From a checkpoint of a small contrastive audio-text model.
Training: adamw at rate 0.0022, batches of 64.
Data: trained on songs of 200 made-up bird species, synthesised, often over outdoor noise, 39062 training examples, 6.9 epochs.
Rows from block 4 of the audio encoder of a small contrastive audio-text model, named by matrix and row number. Rows with one number belong to one channel. Each number is 500 + 25 x the weight over its row's rms, rounded and kept within 0 to 999. All counts start at 0. Numbers have three digits each.
After each channel's rows are labels from the 100 clips, of 14976, where the channel reaches its highest value: "lies over" is the class under the peak; "top examples" is what is common among them. Only what is clearly more common there than usual is listed. The data: songs of 200 made-up bird species, synthesised, often over outdoor noise.
# convs1: grouped (4 groups) 3x3 conv, stride 2 (encoder.blocks.4.convs.1.weight, 224x56x3x3, standardized in use, each kernel summed), inputs within the group 0-55
# convs2: expand pointwise conv (encoder.blocks.4.convs.2.weight, 448x224x1x1, standardized in use, transposed), outputs 0-49

convs1.165:501451497510487530439498462476506507489485528490493487531505502495500530529523487478508500480522539515568476488526498482447482512491451513504481543486500504497474485456
convs2.165:513503471533527500474494508487550469486497521480512459518462506456520573451479528466513522486515531513546525493515480517475513459522513540480515510506
lies over: harsh note
top examples: click; first syllable: click

convs1.37:497548521499478482530464482495533495474463528456473508474487547538467485519503496463497520503466503506474504530539469486487475531487512464483503508499500537480540459498
convs2.37:500520501543555502489509550488550499492496542520531493530480489501529500492503537489492487519529487529519534496515486496498540473517525543498498528518
lies over: harsh note
top examples: harsh note; click; first syllable: click; first syllable: harsh note

convs1.190:494450412506479492505503495473515493489480415483538501522522492497502513507476503474491506505473509506480455484463469493486482513505502457482517500510469507504499509526
convs2.190:487494526495509520553515508544538518515539491560518508504512514507503482566548490496495533540508503518499491526498498507522530518514494491556518511535
lies over: harsh note
top examples: reverberation; text has "reverberant"; harsh note; first syllable: harsh note

convs1.40:516473478514528502492508479479511499478421511502478499485489489509429506501519496481492497533505510488477512495524455516500491483474490441440511482498488518495509444520
convs2.40:484501523496522527506515509543492507518536491504515509498487522499506509513535493491502509537487447530514497533526494509531512516524491489550499504498
lies over: harsh note
top examples: reverberation; text has "room"; text has "reverberant"; harsh note

convs1.80:497471450482478506500474517497510508496492489484505553444454485538498504484508526480514518478512485517557466506488518505519506484469514490492490572489520445486486490493
convs2.80:490507508492510522545515498543505528520540498508519520499489521508515506498544491497498487525502474497486496528524505518531502524505486489556564491529
lies over: no call
top examples: white noise; pink noise; clipping

convs1.43:524487458503513489538451474511513502478490462475502486472446483483459516488522505500500498513472524486474518476505470461465479486462462453536517453506486495487491485521
convs2.43:499511511467475517527515498487465497525522472491472508497525531538469447517505476530411524509498485493494483536506519515518483539463491476516477475481
lies over: upsweep
top examples: reverberation; text has "room"; text has "reverberant"; pitch: high

convs1.106:476458462510499493508469529504473518527477475479514526458458488514518514478503525495502516500508477511544439505496509555521502441479488485502508543475500465477481499483
convs2.106:512481514496509522550514504545514529522538501555514514498481524511508498517544493500477546520494491505502499530533501477531508511506496491553523499524
lies over: no call
top examples: clipping; text has "clipped"; white noise; pink noise

convs1.57:473480523492494493506506485498498516495557497496507509512473530485424511504499512504513465481500517443488508510480465466506489497521457523491472427497503493542511472526
convs2.57:497512532498510520497518503519504519512525503551500522501508521524525526564546486511500507549492467505504506530515505488533519495500496492550547508517
lies over: upsweep
top examples: reverberation; text has "room"; text has "reverberant"; mains hum

convs1.211:473462470498451496492501509494493486467495469509519444469439500496437522479462479478467508506507501515486485476497466507447492447503511482488515499486484515507491479505
convs2.211:455493517479494504519515497531476516496518474542513530496459506512476430501529472482461528489484494484445486525495474513538521493502473471533544515522
lies over: no call
top examples: clipping; text has "clipped"; white noise; pink noise

convs1.217:451486481475458480492498507489479482471484493483514435452457492501479523470497478491475503513501443511483496445486502508448497464521510467494515470482480507506488482504
convs2.217:493479529475507509519515497528467530503521471518522524490483500502492493505526487497472522499470473490519468525499477508538529483505475471533535498541
lies over: no call
top examples: clipping; text has "clipped"; white noise; pink noise

convs1.15:518466502495504486530501511484505494506455509505512524428454517501447515471525505513504508519454518484463513516480467462436471490471503480517513496503474487515485473513
convs2.15:495517529494534535537516499520492519506538512523510519508503526520513516507540510502416529501500431514438497528514495500512485503531504488539520516523
lies over: upsweep
top examples: first syllable: upsweep; mains hum

convs1.168:540517507529502497531516483498515534522536532511530498516536540530514483487526534515520478493540497493488515486533548516504539526490484543534502521493524479491560532513
convs2.168:493483516499514520543512503531520523517534510526525498503504512502511469556540495497490544542486432519479498525519503527520520489518505495532510511532
lies over: harsh note
top examples: harsh note; first syllable: harsh note

convs1.97:460470469482464467517471477514464519470489479470489514473460465497505524468469526473524480484514467507502484513470486484519467467462492468515471510472488472485469465481
convs2.97:523501530492528496501488505490453535462501484466503535510524504544494452495502459546447525510474480448494495481491512541506516535513498498477540508524
lies over: buzz
top examples: buzz

convs1.195:507548507504492490532560494509520545514518556528505472497494501514550485504525518502502494484503544490548526475533510500507561500479484527505498508532515487496542517489
convs2.195:494494520499511520549515511536499529519538496502527516502502528509497493486545489502500549548491503502502500529505503509529515489512498493525520488547
lies over: harsh note
top examples: harsh note; first syllable: harsh note

convs1.157:493451483509487511463475467466487503528473499522493487524514471497458527518521523514482482476494493489563470477507485464459480506519455522487469519491497511503478469445
convs2.157:517498508516543524522510499551471510522546530484522484537508530490544576467529513497512498505531517535546541516534510475508486469515514521502499522516
lies over: upsweep
top examples: click; first syllable: upsweep; first syllable: click

convs1.192:511466505528544510505511487523503521480536530548529514527508521568533489478514508530529486495525498487535503518474534500496532515473491502467486501505481492486542542546
convs2.192:508471524501512520543510499538494516504533504548522514499510525510519493555533507502480517542496432506431501526535497516527520499491499492529550504539
lies over: harsh note
top examples: reverberation; text has "reverberant"; harsh note; first syllable: harsh note

convs1.178:549512480516518510529507483507543486499525517511526534501512543537506486481526521505484488486498516497539532510579536538519493540493490527542488505522509481483538510516
convs2.178:500444519500515521547516506528540514516536498552511513495500525510521481491543516499469542518502472468481503527528510506526512495492502493533536499519
lies over: harsh note
top examples: harsh note; first syllable: harsh note

convs1.160:512437500490491505440521452490468489533498508516495499511536522513491507505517526495497501502507520489554448499501497506432516496522439503470497521497501501511502469474
convs2.160:541506477521519516516520509526504482495522514487509482540515511465514615465507496494534535476534531498522542512492511543476513490523526534474490544489
lies over: harsh note
top examples: click; first syllable: click

convs1.34:516481484526492496514509479501493484588530522493448479550503493500507477475519497493482512507532519487509507485497464498475562480492473502453528470519483523478474484505
convs2.34:500482522499513521544513507539514525499532489549519514502516521511512512500540501491489541542492432515433496529536503497530520523503504492545530514518
lies over: no call
top examples: white noise; clipping; pink noise

convs1.129:480457512503503504500536440533461521524498474514504496519495528464506516517519524515475456542456478498521452489510491512452505471515467490501514509457478475504496471490
convs2.129:504489508511516533521516504549544517532509489520525500518510521497499486479495483520460516496501485556530490525559506484507492542528503495504478531546
lies over: harsh note
top examples: harsh note; click

convs1.27:495551527490497492531468480498533493483474526452465512482489555544481472523496488463497526498480499506485500543540474493499485536489519478468494514487504541480543474493
convs2.27:502502489550544485484494544483546481487492540519523490531488482489520557466491559482527488502521525531518532486496479491487518448525532563490499520512
lies over: harsh note
top examples: harsh note; click; first syllable: click; first syllable: harsh note

convs1.162:497441510504497522431500450487497513486502519487488499536516493494497542530543490488512501485517530497554468490520507484453482504493446519497491545482501500505488493465
convs2.162:499522465522516498480481511495536461496502517472506449527459515449513574432477513464535511484524513509532527491511480509468501455515515532473488509499
lies over: harsh note
top examples: click; first syllable: click

convs1.52:510480503520549485517508489491505528545537466522454477513518504491485444489511517485487482522561506514475507514525502493478494501461495491448505494509445525469509538508
convs2.52:498448512498513521543514503540506528519533508548532522503512526496495506505539489503415545534509484514466503528514496511531519479498493500546500498501
lies over: no call
top examples: white noise

convs1.93:463470462489479473508471477514467519473498489467486524465463474510507514467473531472521474481519466507498477513467477481522464471452484467510473515470495472497460479484
convs2.93:515456537499552494532495514493494532471512488468486546502526503535486485512495462537515509536474501491493494511501503484498541515507496500485525505566
lies over: buzz
top examples: buzz

convs1.130:520462474497467521481508447489487518519490494513498531504467499466486502518505517492504501496500538498578486428518477473474473497521469483508455518485470476495483513498
convs2.130:522491499521530515541523511550557502519535525508532477541514515492494504527503520508517538505512489422494523516493513535494491461531524518504484561518
lies over: harsh note
top examples: click; harsh note; first syllable: click

convs1.19:531520484506490481532467450471523509485466483489468469479484525520482505489536510479477489520498535471478545508542470494508496495457476482491530470504494536444506486533
convs2.19:481501474516538486465481506467512474472488527486500473534463487460505524455480530477507504452510528518529519481500468506481544516512508529502482530502
lies over: harsh note
top examples: reverberation; text has "room"; text has "reverberant"; harsh note

convs1.189:554538533534555502533513490486508505518526503538537485529518535539514493483526532529523490489515524485530531492510513531526493528487490543502497465516472474488516523519
convs2.189:502443522498508520545514506505489529507535504535507512503500525507500495560542493499490545506497468505498502526542500505524514484522494493527509507530
lies over: harsh note
top examples: harsh note; first syllable: harsh note

convs1.182:554527535524481492556504485525536522493515528473542472491485511527497499526522536480493476484550520490514510507491528519522555501490500477504483488535537498493533529480
convs2.182:496447512499513517545514497540505529517534492507512516502500527517509503558541497503468547543504487480494494528526502500530520496514503498546493512540
lies over: harsh note
top examples: harsh note; first syllable: harsh note

convs1.122:486465498499500530457504479488485498480485509474488495558514488497494570551551477490515512486508515493530478512543512490470497495478467513488488564468505488507486494469
convs2.122:503523455520509487471482507469513454487489508470499439514464504457505517435461510455513507475511514509541514483511488480458502465504512518465453498497
lies over: upsweep
top examples: first syllable: upsweep